python train.py --encoder_layers=10 --text_encoder_causal=true --text_encoder_norm_position="pre" --optimizer="adamw" --learning_rate=0.0017 --beta2=0.999 --batch_size=256
Rows from block 7 of the image encoder, named by matrix and row number. Rows with one number belong to one neuron. Each number is 50 + 15 x the weight over its row's rms, rounded and kept within 0 to 99. All counts start at 0.
# fc1: MLP up (encoder.blocks.7.mlp.fc1.weight, 768x192), inputs 96-191
# fc2: MLP down (encoder.blocks.7.mlp.fc2.weight, 192x768, transposed), outputs 96-191
fc1.347:38 31 53 32 34 50 66 31 58 68 70 47 58 69 39 57 51 67 70 72 52 58 14 51 46 69 40 40 21 49 29 30 66 68 37 55 44 56 41 32 62 57 54 22 28 58 35 47 56 48 50 81 40 21 80 66 55 50 61 56 50 27 71 43 30 31 58 61 42 63 65 62 60 37 45 56 38 74 31 54 44 35 70 39 46 24 38 50 52 53 57 68 50 32 47 48
fc2.347:71 45 58 71 45 36 29 33 50 51 55 40 48 42 52 48 48 69 10 38 73 48 43 58 77 63 73 85 57 40 40 57 54 53 72 30 41 38 23 68 26 62 42 45 28 46 41 52 48 64 75 58 48 51 48 54 67 50 89 55 50 36 63 47 41 55 65 30 46 56 56 52 60 37 34 63 38 64 30 39 39 44 37 67 49 37 50 71 58 31 37 46 67 21 28 66
fc1.348:55 53 80 37 53 54 43 21 68 50 79 39 79 49 67 46 70 74 61 61 46 67 54 64 15 29 73 40 40 39 45 50 57 58 51 31 45 37 40 46 31 56 26 36 30 67 39 39 42 34 36 65 70 82 57 66 44 55 59 37 40 35 60 34 38 53 66 81 34 32 65 59 38 25 64 44 69 44 19 53 31 40 81 43 64 46 68 53 54 44 41 73 57 49 41 30
fc2.348:67 43 78 55 68 56 46 76 40 48 57 27 61 43 49 53 49 59 54 40 55 58 57 47 44 52 67 62 50 47 42 34 57 56 44 17 38 65 48 41 63 63 48 26 52 38 34 61 61 51 58 61 50 37 46 53 55 73 64 44 51 56 42 48 48 31 49 99 44 31 65 43 59 36 56 49 37 47 39 51 31 63 64 37 46 29 63 68 76 43 47 61 46 31 55 52
fc1.349:55 44 44 40 22 29 36 42 82 41 67 93 60 60 59 49 57 95 45 23 62 48 38 69 31 53 44 31 51 31 67 29 70 24 56 43 36 36 46 57 39 72 35 47 43 08 46 68 52 54 42 74 42 45 66 74 71 33 56 42 48 53 61 34 37 58 55 50 41 63 61 48 37 70 44 59 68 30 53 60 40 45 64 65 50 45 38 10 30 76 38 48 55 73 52 43
fc2.349:47 68 56 33 64 36 41 39 54 50 53 78 62 64 51 32 50 69 41 64 39 42 30 59 59 58 52 26 59 24 42 36 63 63 49 29 41 54 31 33 64 46 46 46 29 99 28 25 41 50 58 79 56 47 42 58 44 49 84 55 46 52 45 60 95 56 49 74 49 56 65 71 53 18 38 73 51 56 51 38 36 37 59 85 47 27 45 71 35 57 15 41 63 26 32 56
fc1.350:59 61 58 45 19 42 49 31 47 49 51 79 51 56 48 65 47 41 52 62 71 58 21 46 56 20 35 34 39 27 51 51 29 37 51 48 44 33 61 64 03 81 36 58 46 45 29 49 86 37 47 53 55 83 48 60 51 50 51 60 63 43 50 48 62 57 44 64 41 45 53 63 36 61 56 58 73 29 40 74 87 38 55 63 40 80 53 29 35 55 43 78 60 37 67 42
fc2.350:56 41 36 52 55 42 77 26 24 60 27 20 61 51 39 39 43 53 53 46 54 74 44 40 54 85 41 53 57 74 47 52 61 66 70 76 31 43 70 24 48 54 60 42 44 38 58 79 42 61 52 39 48 47 49 26 48 39 55 64 60 42 69 60 51 58 48 52 35 27 49 43 38 44 70 59 36 49 36 77 37 57 20 39 45 35 58 53 53 43 59 38 64 68 61 61
fc1.351:61 58 71 45 61 43 57 35 54 44 63 56 72 63 62 49 76 55 51 64 43 68 59 60 25 38 56 28 32 45 74 61 63 46 59 35 43 43 40 43 28 56 06 49 39 70 34 56 52 33 39 62 76 45 64 45 54 54 56 41 36 30 44 49 49 57 52 86 19 35 50 86 35 25 73 51 64 44 34 60 11 39 55 54 59 48 89 40 47 66 33 52 63 61 30 24
fc2.351:62 51 69 41 56 48 62 76 35 45 53 48 76 56 62 54 41 64 46 48 56 65 52 46 35 65 51 50 25 40 62 32 63 50 45 16 46 67 47 23 67 65 41 34 51 47 34 57 42 52 53 75 70 45 54 56 53 74 49 42 41 50 42 41 60 38 59 90 36 37 72 66 47 47 52 45 56 33 41 54 32 67 85 09 64 43 54 67 56 37 43 59 54 21 46 54
fc1.352:72 64 73 26 50 43 49 16 60 37 60 47 57 53 50 40 82 54 61 67 41 61 42 65 44 39 67 17 42 60 56 58 56 31 62 34 31 45 40 57 34 43 50 37 28 41 31 46 46 31 22 78 57 63 69 66 50 43 52 24 50 34 44 40 56 35 77 55 55 62 82 78 31 41 61 51 57 43 27 85 42 23 51 75 63 49 34 48 48 56 48 43 71 44 54 21
fc2.352:72 53 68 63 52 54 44 77 34 54 53 38 44 54 61 48 57 67 49 47 50 65 49 55 57 56 61 47 37 38 48 52 75 51 39 34 33 66 44 43 53 68 46 32 53 51 30 67 34 35 68 61 67 40 45 48 60 71 38 47 50 57 49 28 64 28 60 72 42 42 84 61 52 60 48 58 61 41 49 62 42 73 53 40 38 51 43 46 72 56 41 59 44 21 80 41
fc1.353:63 55 70 50 48 36 47 45 59 39 62 55 85 56 34 51 81 64 47 62 61 47 48 76 26 28 63 49 46 32 49 52 61 36 43 43 51 44 37 42 41 70 24 37 40 53 51 48 42 27 30 71 83 48 65 74 34 50 47 33 51 30 52 54 59 65 55 78 45 44 85 58 42 35 58 39 83 46 31 47 28 17 75 61 58 30 69 42 55 65 26 51 62 51 44 34
fc2.353:69 50 73 45 59 52 49 58 45 46 59 27 58 42 56 46 31 82 44 46 64 55 50 40 36 56 59 59 34 62 45 45 68 72 38 30 33 59 48 44 52 61 54 43 48 43 28 54 51 51 57 81 53 51 47 48 65 58 50 50 60 47 48 37 53 40 54 93 39 38 64 48 55 55 50 45 39 43 40 52 39 75 58 51 39 36 68 45 67 39 38 58 46 31 50 47
fc1.354:69 73 39 22 44 55 44 37 58 46 65 45 74 74 48 07 41 51 56 19 70 49 53 38 65 33 45 64 22 29 22 38 62 26 43 52 52 53 17 55 65 42 55 65 42 34 37 60 46 38 39 54 28 32 46 37 48 57 47 42 51 23 33 36 52 40 47 61 35 20 52 25 55 28 59 49 54 45 17 42 47 50 62 58 48 63 31 31 53 74 32 76 64 69 66 67
fc2.354:47 50 67 59 76 39 62 80 24 46 29 63 46 48 64 76 65 46 46 56 31 52 44 57 54 57 55 64 91 50 71 45 26 58 69 27 60 64 62 66 49 63 68 61 54 58 69 46 61 67 54 55 63 63 53 75 44 61 71 32 62 76 62 75 30 43 41 30 53 65 35 63 45 66 41 41 56 31 74 37 42 49 59 24 40 37 52 67 41 31 60 38 51 14 72 57
fc1.355:53 62 90 42 27 51 33 06 51 54 41 30 41 45 60 47 69 29 69 65 60 86 40 54 52 66 51 57 50 34 53 39 54 35 62 28 38 65 42 53 09 50 31 68 12 43 47 62 33 53 33 65 84 50 38 58 45 50 43 50 60 43 59 50 80 62 48 46 29 61 52 49 35 53 42 80 73 32 46 52 28 60 39 46 65 57 35 64 40 46 29 52 69 50 40 48
fc2.355:50 33 38 47 45 41 47 21 59 62 58 44 45 40 28 60 27 67 71 42 35 63 39 65 47 41 34 59 60 66 36 45 49 42 55 52 59 59 38 74 50 49 82 48 28 44 70 41 38 36 27 36 22 18 25 28 56 35 51 41 38 38 69 55 39 29 64 39 39 42 38 42 67 41 27 45 26 55 32 47 61 49 37 50 44 63 39 57 73 40 68 36 65 65 49 69
fc1.356:56 51 49 63 36 49 67 25 92 53 50 65 73 49 50 22 41 62 66 53 67 67 31 31 52 28 43 30 33 45 46 49 65 49 49 35 49 29 54 64 69 63 45 23 42 37 34 41 68 24 40 49 57 46 34 36 56 53 56 58 53 48 65 38 58 52 34 57 56 50 53 74 26 75 69 36 52 57 58 38 73 45 29 77 31 62 61 68 47 49 48 61 47 51 35 30
fc2.356:22 48 33 22 57 66 39 43 40 58 41 26 49 55 49 62 58 21 45 29 51 50 70 48 45 58 47 48 49 64 48 48 30 53 57 63 55 88 69 30 57 38 65 79 42 25 63 62 40 94 57 28 37 47 67 62 43 42 52 53 50 47 57 51 84 48 68 26 45 49 20 46 43 39 61 48 48 63 40 64 58 55 43 28 85 45 60 37 59 40 47 59 36 41 65 74
fc1.357:46 41 49 43 59 55 47 21 47 39 70 65 33 46 82 72 63 55 49 46 76 59 47 57 22 00 58 47 45 38 43 41 57 55 72 52 49 55 72 41 42 58 39 57 48 56 62 56 72 25 35 63 56 63 51 62 41 80 66 57 46 58 53 42 60 31 68 55 46 45 60 40 42 39 44 48 42 64 36 76 37 42 57 65 61 63 86 29 60 40 44 63 50 79 40 28
fc2.357:64 53 72 67 44 62 58 68 76 33 66 07 61 46 27 53 42 60 51 42 46 49 59 62 36 61 73 54 56 05 54 75 60 51 35 35 61 56 52 72 40 61 49 35 61 57 51 47 49 23 35 68 77 27 55 60 63 88 61 31 48 28 57 61 43 55 75 68 59 55 38 82 57 31 52 25 59 40 41 56 40 22 71 39 31 45 57 48 30 45 37 34 42 34 58 34
fc1.358:51 50 62 37 29 41 65 26 58 44 72 54 67 65 58 51 66 59 57 51 44 60 41 49 23 33 66 22 33 43 74 52 73 61 58 42 46 39 43 30 45 70 24 51 19 79 41 51 51 37 37 72 73 50 63 60 45 62 44 38 33 29 46 46 50 55 59 93 30 42 60 89 36 17 68 51 74 51 31 54 33 35 41 48 58 38 83 53 48 76 49 67 60 35 38 14
fc2.358:60 55 76 53 61 53 53 74 35 43 63 22 74 52 69 41 41 67 44 61 57 54 58 46 45 57 63 60 27 41 51 35 64 62 36 33 37 54 49 42 76 65 36 33 48 57 30 61 41 40 50 76 48 50 52 67 54 77 60 41 45 44 50 52 53 23 59 88 53 37 65 64 66 41 57 49 53 53 38 59 33 62 67 37 37 39 59 58 56 26 32 66 52 19 48 41
fc1.359:51 52 54 49 42 40 46 44 48 38 44 29 61 53 51 55 43 70 50 44 50 70 51 69 50 56 50 46 44 62 77 64 68 25 27 53 49 53 23 23 49 35 35 56 55 44 73 75 37 39 18 49 66 52 31 45 55 69 36 22 33 23 59 45 55 71 50 56 42 70 42 54 52 73 62 30 63 59 44 37 47 54 14 64 62 44 71 33 53 40 52 13 85 67 27 52
fc2.359:53 36 29 48 50 41 63 39 21 35 37 53 55 53 29 55 46 46 45 51 34 52 19 36 71 53 31 41 55 59 64 50 46 18 52 39 59 56 44 66 64 31 52 40 74 41 71 68 48 44 16 57 36 51 34 63 68 46 38 37 47 20 42 56 42 44 46 24 52 55 80 57 41 58 45 20 56 35 46 51 31 42 70 48 46 79 39 50 24 35 54 42 99 47 69 51
fc1.360:48 29 39 70 26 44 42 48 73 40 56 68 47 63 55 56 45 49 51 53 79 45 52 70 53 26 26 55 43 52 24 38 45 61 50 04 67 12 56 75 29 80 26 29 55 59 57 35 75 07 41 68 52 46 46 64 53 51 20 52 49 41 78 24 36 34 70 30 55 62 71 44 60 64 56 47 48 58 16 72 51 48 47 34 31 66 66 66 52 60 68 50 61 38 45 25
fc2.360:69 67 63 46 35 42 55 62 38 31 58 70 78 41 71 31 35 61 54 41 20 49 52 35 43 67 52 34 53 27 85 49 57 47 47 42 33 32 46 51 66 38 24 43 44 44 47 56 40 66 61 32 56 63 42 69 82 61 51 66 52 84 22 48 63 45 20 61 49 57 63 62 27 51 47 66 48 52 82 43 55 60 30 57 33 44 38 72 45 67 54 51 43 41 22 58
fc1.361:54 47 41 36 71 37 58 42 55 63 45 64 64 68 28 55 59 61 89 60 56 63 16 47 36 23 43 44 37 68 20 45 49 42 50 40 41 44 47 32 43 50 56 15 45 29 66 65 61 50 46 54 66 41 38 43 26 45 56 47 75 51 80 59 58 49 50 78 29 42 50 45 42 45 61 24 42 64 35 57 59 38 44 53 47 26 81 63 56 30 74 34 56 44 57 43
fc2.361:69 64 56 50 20 40 75 45 57 25 76 42 57 46 45 48 45 63 39 33 24 73 52 55 44 51 71 36 72 31 64 74 50 52 49 50 39 38 38 51 52 60 37 51 09 74 63 58 46 70 39 47 58 40 51 48 63 62 38 29 19 32 58 58 75 52 47 64 46 47 60 95 66 44 73 56 30 47 50 36 34 54 33 60 30 47 62 59 65 73 65 51 55 58 36 45
fc1.362:53 88 53 45 49 37 61 46 54 61 45 23 71 45 93 54 44 41 58 51 40 70 52 48 40 28 41 51 43 78 57 55 59 38 26 41 51 55 21 43 52 46 19 50 49 52 54 55 35 54 24 40 83 31 42 13 68 53 36 07 37 59 70 57 71 57 66 66 36 56 58 36 59 62 50 39 44 29 38 50 38 77 10 61 74 46 47 26 49 46 14 45 59 61 41 67
fc2.362:42 40 32 24 50 51 58 37 38 81 33 48 62 50 42 51 41 43 52 68 50 58 08 46 38 43 35 45 43 60 66 54 53 29 39 44 46 66 32 54 60 25 38 51 53 43 66 59 56 22 33 59 29 37 28 62 54 48 29 48 42 44 83 35 66 44 44 44 38 55 69 42 43 69 40 01 58 46 37 34 44 50 48 52 54 51 52 42 37 33 45 41 79 60 55 62
fc1.363:56 54 46 36 80 35 37 54 49 51 58 70 51 65 70 39 44 53 65 51 34 49 46 58 43 60 47 21 36 36 86 30 53 55 66 28 44 54 47 49 47 67 40 73 35 45 67 49 42 56 34 66 62 51 80 63 64 71 20 19 47 44 49 53 71 41 55 68 56 55 51 67 41 61 51 77 54 23 43 73 45 34 37 39 43 64 38 32 39 67 45 53 73 80 15 48
fc2.363:41 48 48 56 62 43 51 66 32 61 52 30 65 62 65 62 31 46 52 58 45 49 71 79 47 67 56 51 38 42 63 50 55 22 86 34 48 75 45 44 38 52 41 47 58 53 32 67 49 68 65 57 39 55 55 69 32 84 47 36 53 38 60 56 56 38 90 50 36 53 59 54 26 16 33 40 59 57 21 76 44 33 51 37 71 51 66 58 67 37 35 57 66 46 65 53
fc1.364:80 47 34 36 42 41 41 45 68 55 44 47 61 66 72 30 37 82 65 42 59 60 34 65 63 41 46 47 71 41 25 26 61 36 50 39 68 40 44 48 65 46 54 40 33 39 39 36 25 49 42 66 64 61 50 26 63 29 61 39 50 59 61 42 57 37 66 32 40 50 47 50 54 53 53 73 51 32 50 70 31 54 61 44 57 50 36 63 37 45 21 33 59 43 51 71
fc2.364:19 60 61 21 60 46 56 56 30 44 27 60 24 58 60 47 61 63 61 77 40 31 40 36 55 31 48 38 43 63 77 42 40 70 64 74 49 57 73 20 76 29 55 61 53 68 46 36 53 47 36 59 25 36 48 39 47 55 30 62 57 87 35 58 71 28 27 60 46 57 40 60 60 41 30 67 61 41 69 52 47 59 57 48 52 17 44 42 38 53 32 70 45 47 65 56
fc1.365:69 47 64 31 71 51 42 37 64 30 54 42 76 56 71 61 48 56 46 68 46 63 67 64 24 38 43 51 46 32 45 41 75 59 47 42 31 48 36 41 38 66 36 47 16 61 57 42 66 31 33 71 37 76 64 72 54 71 56 35 25 42 34 43 40 45 53 99 47 28 36 50 39 10 71 64 65 43 35 62 26 36 74 43 58 26 56 42 63 63 44 55 60 75 51 44
fc2.365:58 65 68 41 57 44 64 72 46 49 65 50 68 67 69 57 40 81 53 47 53 59 49 48 28 52 50 46 20 44 53 38 67 66 44 15 46 62 40 32 54 61 35 34 46 49 42 52 61 39 52 54 63 40 50 62 55 78 54 46 46 52 45 41 58 35 55 89 29 31 62 65 52 38 56 49 47 57 24 57 33 61 61 39 50 30 80 46 58 35 32 71 49 34 41 42
fc1.366:54 80 69 29 44 62 43 51 59 68 32 60 30 50 52 34 75 71 75 47 38 58 44 41 25 36 33 51 54 56 45 44 60 42 19 46 49 55 51 31 68 29 23 47 65 51 68 51 37 29 33 56 88 68 61 59 36 69 31 22 51 51 69 50 51 46 55 61 61 60 48 55 31 66 53 26 82 39 48 57 54 36 52 42 33 42 53 44 63 28 45 40 59 75 38 25
fc2.366:80 70 59 43 39 45 58 58 48 69 47 55 52 48 57 34 59 53 60 53 77 66 58 27 61 53 47 67 60 37 69 48 57 36 72 65 46 38 47 51 48 51 37 53 47 34 49 69 35 40 47 68 51 55 49 12 56 49 72 44 53 49 52 40 36 37 34 72 57 44 54 59 53 73 59 40 39 33 52 48 28 58 24 79 28 39 52 60 54 46 42 46 66 78 48 62
fc1.367:68 60 43 62 64 30 44 41 64 40 62 34 48 51 69 31 41 60 46 42 45 40 50 69 55 49 50 43 51 53 38 37 56 41 31 34 69 17 40 57 43 75 56 43 58 49 40 15 30 55 46 73 52 43 52 58 56 51 48 44 30 21 70 38 45 13 47 47 63 79 71 36 61 79 52 74 50 39 52 74 23 25 25 63 33 56 44 30 68 66 45 22 54 60 45 36
fc2.367:33 51 59 43 74 62 57 63 33 45 38 52 42 63 59 87 37 29 52 78 44 44 47 29 71 74 45 58 41 70 62 59 19 27 53 50 54 77 55 60 76 41 61 41 67 46 53 65 67 39 61 20 52 50 45 53 52 57 63 61 73 77 45 54 37 55 54 37 40 52 45 39 29 42 24 51 65 58 54 38 69 52 95 40 72 73 51 63 33 27 52 77 44 22 63 35
fc1.368:39 61 52 61 29 71 42 35 70 29 48 58 45 54 38 14 46 44 41 83 84 60 34 62 56 59 63 65 41 71 42 35 64 62 42 52 46 49 36 42 64 60 62 76 39 43 59 41 40 29 37 61 31 54 59 45 52 70 34 24 55 24 61 50 46 61 72 45 56 58 53 40 63 48 69 50 62 33 19 61 66 51 22 71 63 65 48 52 55 51 50 41 68 48 23 54
fc2.368:52 16 22 56 69 47 42 53 42 68 62 41 44 56 45 34 48 32 41 36 67 44 59 44 43 42 82 54 56 53 26 42 66 55 26 54 32 49 45 33 47 49 63 45 57 23 51 54 45 65 60 33 44 62 41 42 27 53 66 52 48 26 79 85 46 85 76 48 53 33 05 46 71 45 40 38 37 70 20 53 56 56 85 58 42 61 86 39 35 14 40 24 63 41 59 49
fc1.369:72 31 44 63 68 50 53 36 55 43 42 60 45 51 52 70 46 54 54 40 57 60 55 75 39 06 81 59 43 44 45 47 85 25 48 44 51 44 49 69 46 50 28 27 40 36 59 61 56 39 27 68 63 58 64 45 58 90 26 40 20 47 58 55 50 61 53 41 59 45 43 50 47 56 60 44 35 59 37 59 73 35 79 49 59 64 85 60 23 26 61 24 67 61 39 42
fc2.369:68 42 74 68 73 41 61 54 37 37 69 54 89 61 54 35 40 55 49 50 50 47 57 55 53 69 59 66 26 35 52 56 61 55 55 24 51 50 52 59 48 61 48 23 53 53 30 66 39 43 52 65 51 34 58 52 60 79 49 53 51 46 39 46 44 29 53 75 43 34 76 48 63 38 50 49 50 50 33 64 49 45 79 49 31 62 65 54 37 53 37 68 47 30 66 32
fc1.370:79 96 77 13 56 49 64 24 47 42 45 40 34 61 73 59 63 68 57 92 36 79 29 46 54 52 44 24 31 40 54 63 62 60 67 55 51 68 31 46 69 20 42 34 39 67 37 63 65 26 23 50 75 61 42 32 59 50 42 33 60 27 42 49 58 61 49 62 27 42 45 74 40 34 70 44 48 55 39 59 36 47 39 61 64 45 77 43 66 42 44 70 73 61 69 24
fc2.370:30 29 60 74 58 58 38 40 57 18 44 38 59 49 28 79 45 58 54 28 68 49 71 46 53 48 34 34 47 38 53 41 54 57 47 34 60 68 75 69 42 61 25 26 57 43 61 58 75 32 34 45 24 42 63 76 37 36 39 71 67 59 29 59 15 68 60 47 58 48 62 39 30 25 60 26 50 54 49 60 38 26 61 40 63 60 56 48 55 39 67 63 48 68 49 20
fc1.371:57 58 69 28 39 38 77 20 65 42 69 60 60 66 54 64 56 59 61 42 47 81 41 50 42 40 57 26 38 35 72 56 72 61 65 42 30 51 37 34 50 69 30 53 20 73 32 59 64 44 37 64 58 63 68 55 53 60 50 31 35 23 49 53 56 48 60 97 28 36 47 83 44 29 78 55 63 44 23 57 33 36 61 60 54 45 73 31 37 68 46 75 65 45 47 19
fc2.371:56 57 72 49 48 48 62 64 37 48 57 33 86 54 64 37 31 67 45 38 49 60 49 46 49 51 57 52 32 38 53 38 69 60 34 20 47 62 47 42 72 59 45 32 43 52 31 62 36 51 52 72 52 49 52 57 57 75 61 41 41 37 54 46 69 29 64 86 49 49 75 63 57 47 52 52 46 42 34 52 38 71 62 39 50 41 64 56 57 44 40 56 52 20 47 50
fc1.372:53 29 40 60 49 33 56 56 44 36 68 29 69 30 51 33 48 68 38 33 39 48 48 62 28 44 58 60 59 59 22 38 65 74 48 51 25 39 33 65 46 45 39 75 08 43 55 52 47 42 45 64 40 59 60 43 46 37 50 14 38 22 43 60 49 72 65 81 71 53 45 47 65 41 57 71 26 47 49 49 49 59 31 65 67 59 62 46 47 55 57 46 90 54 73 62
fc2.372:54 63 49 43 57 44 60 62 55 39 40 59 48 77 60 72 38 65 71 57 60 47 65 36 68 61 22 29 24 47 59 38 56 44 45 28 44 68 70 62 70 47 37 38 43 77 53 48 75 37 37 51 61 48 46 73 40 49 45 73 67 87 33 52 55 33 24 50 45 41 66 71 14 52 44 46 43 28 68 49 50 59 60 60 43 41 32 60 40 41 25 52 36 62 53 34
fc1.373:51 31 33 75 38 39 36 38 49 49 68 49 56 58 51 55 71 45 44 37 75 61 60 89 32 33 50 56 50 26 34 30 73 59 61 41 33 26 46 68 17 74 00 48 10 27 38 59 48 44 54 59 45 58 66 72 52 67 55 54 39 50 68 50 69 53 65 56 52 53 46 49 24 58 37 79 32 46 31 73 66 61 45 68 42 39 77 33 44 70 37 53 76 79 34 46
fc2.373:61 39 62 57 70 35 76 72 48 44 49 48 55 44 42 56 29 30 69 53 49 52 77 39 52 71 62 54 33 73 80 62 27 48 69 21 39 44 65 80 53 35 42 26 49 73 43 56 87 79 50 44 50 33 60 52 57 48 38 60 56 88 42 60 35 15 32 49 53 30 47 80 48 46 45 37 15 51 40 49 48 63 43 38 61 56 44 69 36 30 74 54 52 47 45 26
fc1.374:65 57 69 45 34 52 35 36 58 53 44 55 46 47 17 59 70 81 71 51 65 62 48 74 36 29 35 33 65 50 12 53 70 77 45 26 34 64 36 78 49 40 48 35 46 50 50 54 46 08 29 69 59 38 40 48 38 65 55 30 58 53 62 49 55 34 68 63 40 43 44 32 24 31 64 24 64 72 38 51 29 26 48 49 62 32 36 51 69 35 32 49 64 77 51 21
fc2.374:51 41 60 74 36 34 55 59 31 41 66 71 42 52 67 72 52 83 59 57 36 71 51 58 21 29 46 46 42 34 65 36 66 60 57 38 24 49 45 39 56 61 09 34 32 69 38 60 53 44 61 43 48 50 30 46 56 55 38 63 36 72 29 52 47 52 52 76 19 33 61 40 40 26 44 73 50 57 39 62 42 63 42 44 57 51 62 65 75 48 74 67 63 71 34 30
fc1.375:59 54 49 31 16 44 46 35 70 58 35 29 53 52 65 42 53 71 36 64 65 62 52 53 36 55 47 73 35 64 53 29 43 55 14 33 68 48 47 35 52 74 55 46 45 64 54 40 49 50 43 54 41 42 73 45 59 36 47 38 36 24 74 20 23 46 60 54 42 39 45 52 58 55 57 58 59 36 20 44 43 69 57 30 31 14 35 45 64 52 28 37 45 73 27 74
fc2.375:25 71 65 56 61 53 58 81 34 51 43 54 54 67 76 61 54 68 63 28 25 61 29 57 58 53 28 45 61 18 61 38 37 48 48 69 47 62 65 52 73 57 25 43 59 50 65 76 60 16 62 30 76 85 61 68 29 58 71 50 66 72 41 56 63 60 46 55 55 76 51 43 32 56 56 50 84 46 62 43 59 29 48 47 34 43 49 42 51 48 60 64 49 47 38 24
fc1.376:68 41 70 26 74 52 65 53 61 28 48 59 75 59 63 42 46 37 47 29 71 40 51 60 40 74 85 24 49 56 48 35 41 85 52 28 42 53 42 58 73 57 63 57 37 24 39 56 32 42 36 59 48 32 74 59 33 41 67 26 64 48 43 68 51 50 62 45 61 46 50 61 39 31 74 40 45 42 41 52 50 46 69 56 68 49 28 45 40 46 38 64 62 49 21 43
fc2.376:42 62 65 36 34 67 55 55 56 46 74 05 74 36 43 43 25 76 35 64 31 56 63 42 25 51 49 33 35 50 60 65 76 65 51 61 31 57 39 30 74 49 56 56 39 58 16 38 69 33 61 59 33 46 56 50 60 56 27 50 46 25 46 68 73 40 40 83 46 48 77 63 52 26 58 52 43 52 39 44 50 61 39 52 42 45 68 13 56 62 31 51 54 56 35 56
fc1.377:70 49 60 46 82 44 45 66 38 39 49 75 44 24 84 38 50 37 35 71 56 51 51 46 53 23 41 32 53 75 39 20 43 45 61 60 22 52 58 48 67 48 40 32 59 43 39 49 54 54 39 55 25 88 60 41 45 58 35 40 63 68 41 58 43 37 46 35 56 42 68 65 43 54 60 64 50 47 53 72 57 47 40 47 43 67 48 61 48 49 48 72 60 43 50 49
fc2.377:53 63 66 50 58 62 59 32 50 57 57 48 75 52 49 36 52 32 51 76 64 52 61 44 31 43 57 74 48 61 69 52 48 14 43 41 47 47 47 33 24 41 19 68 59 46 32 44 49 60 57 49 62 52 49 42 34 62 55 42 57 51 50 58 29 64 52 53 34 50 37 37 45 40 35 67 54 49 61 51 46 60 47 50 89 67 17 50 81 56 55 45 48 66 76 46
fc1.378:55 53 99 52 49 46 65 53 74 32 46 34 30 21 59 74 60 51 45 84 58 58 54 54 31 60 65 60 23 67 67 60 41 38 33 53 43 50 42 50 28 20 38 53 25 40 36 31 56 72 46 66 56 62 67 61 60 49 32 47 65 54 29 43 58 53 41 48 57 71 83 42 42 44 49 72 43 35 58 41 51 44 25 71 62 62 55 39 83 52 44 66 51 47 48 56
fc2.378:36 44 22 33 35 45 39 82 46 66 13 67 59 76 36 39 51 50 47 58 79 22 18 46 67 35 50 47 51 72 20 53 49 49 59 69 64 44 44 33 55 22 50 40 52 54 39 53 78 41 72 45 63 62 50 51 39 48 60 69 70 67 54 40 50 76 40 24 41 52 66 21 28 59 48 53 58 83 38 36 55 52 54 58 53 44 45 55 58 32 51 55 45 23 67 47
fc1.379:67 64 82 55 64 40 53 35 54 37 64 36 77 63 67 55 84 53 50 64 62 64 48 81 34 39 50 36 50 36 37 51 68 45 45 35 32 43 35 34 24 49 11 23 40 43 51 54 49 36 26 61 89 54 51 55 54 35 45 31 42 29 46 57 42 62 52 95 40 32 59 72 47 39 78 54 71 38 41 65 26 31 83 55 47 41 67 38 46 57 37 53 74 67 46 22
fc2.379:79 60 80 42 60 38 53 73 49 44 63 52 48 57 59 58 64 69 52 44 54 69 39 50 43 57 62 34 30 28 47 48 69 58 51 21 48 55 41 44 54 58 52 27 43 33 35 58 44 51 47 77 71 40 47 59 65 67 59 42 54 50 44 31 59 49 54 80 28 43 73 60 39 53 52 38 46 55 42 53 26 64 79 16 32 40 57 47 47 50 30 61 49 29 83 34
fc1.380:41 52 82 59 68 22 47 26 46 40 44 49 41 68 39 47 32 73 68 48 25 94 37 67 52 76 56 41 56 32 61 56 47 54 76 59 49 69 41 80 60 38 44 35 33 77 54 54 72 50 27 53 62 11 30 48 47 51 38 43 43 45 58 72 60 40 56 47 39 39 61 57 57 40 31 44 44 66 40 32 40 33 28 43 60 56 40 60 38 38 61 67 73 25 65 33
fc2.380:57 51 41 38 15 57 77 53 46 54 36 45 37 39 59 40 31 38 56 47 56 36 45 54 36 16 63 53 68 59 60 38 16 28 45 46 62 61 55 63 68 65 35 45 59 41 58 57 95 56 46 47 35 30 65 35 37 23 28 42 42 33 42 56 41 42 63 54 59 57 66 73 43 29 36 42 52 23 44 49 47 42 67 39 32 36 70 57 94 51 54 40 53 49 56 49
fc1.381:46 62 74 42 48 56 35 19 66 38 66 43 54 57 66 34 57 59 58 50 67 92 61 62 21 39 45 48 31 25 68 51 74 65 55 59 32 65 37 29 41 69 39 50 03 73 33 45 54 49 44 59 62 38 43 48 65 64 61 49 21 39 41 32 60 47 42 92 14 27 34 53 44 38 60 70 51 58 36 54 30 41 44 26 63 31 57 54 58 82 37 68 56 72 38 51
fc2.381:66 62 66 52 54 50 51 70 46 35 74 29 83 45 59 40 37 66 50 57 51 63 64 46 29 52 57 44 28 49 38 41 62 64 36 20 32 59 43 37 57 53 32 29 49 49 10 46 51 54 58 64 61 60 52 63 56 75 31 57 55 49 36 48 58 32 50 90 42 31 83 52 49 46 59 57 34 28 29 62 39 72 49 41 47 61 60 31 70 51 45 66 52 29 42 47
fc1.382:55 70 50 43 68 31 58 38 58 45 38 46 41 79 82 34 41 48 59 55 72 54 24 54 64 53 41 38 39 49 48 40 60 40 50 40 64 41 43 57 52 69 43 58 48 60 57 43 65 37 33 74 59 70 60 55 54 66 61 32 45 05 62 39 58 34 52 47 58 62 37 61 51 68 65 70 56 29 26 77 29 28 60 47 56 46 59 33 41 54 41 33 67 27 66 16
fc2.382:58 62 70 16 68 58 53 54 47 39 47 53 60 45 61 57 48 45 56 44 42 61 29 19 62 65 39 33 39 46 56 35 68 66 36 44 40 67 48 20 80 28 69 39 40 28 28 65 41 86 29 51 38 62 52 50 66 53 44 51 69 69 18 56 70 37 36 81 33 63 52 31 47 43 62 55 50 66 57 69 46 51 43 56 76 54 31 44 28 38 49 76 64 55 54 72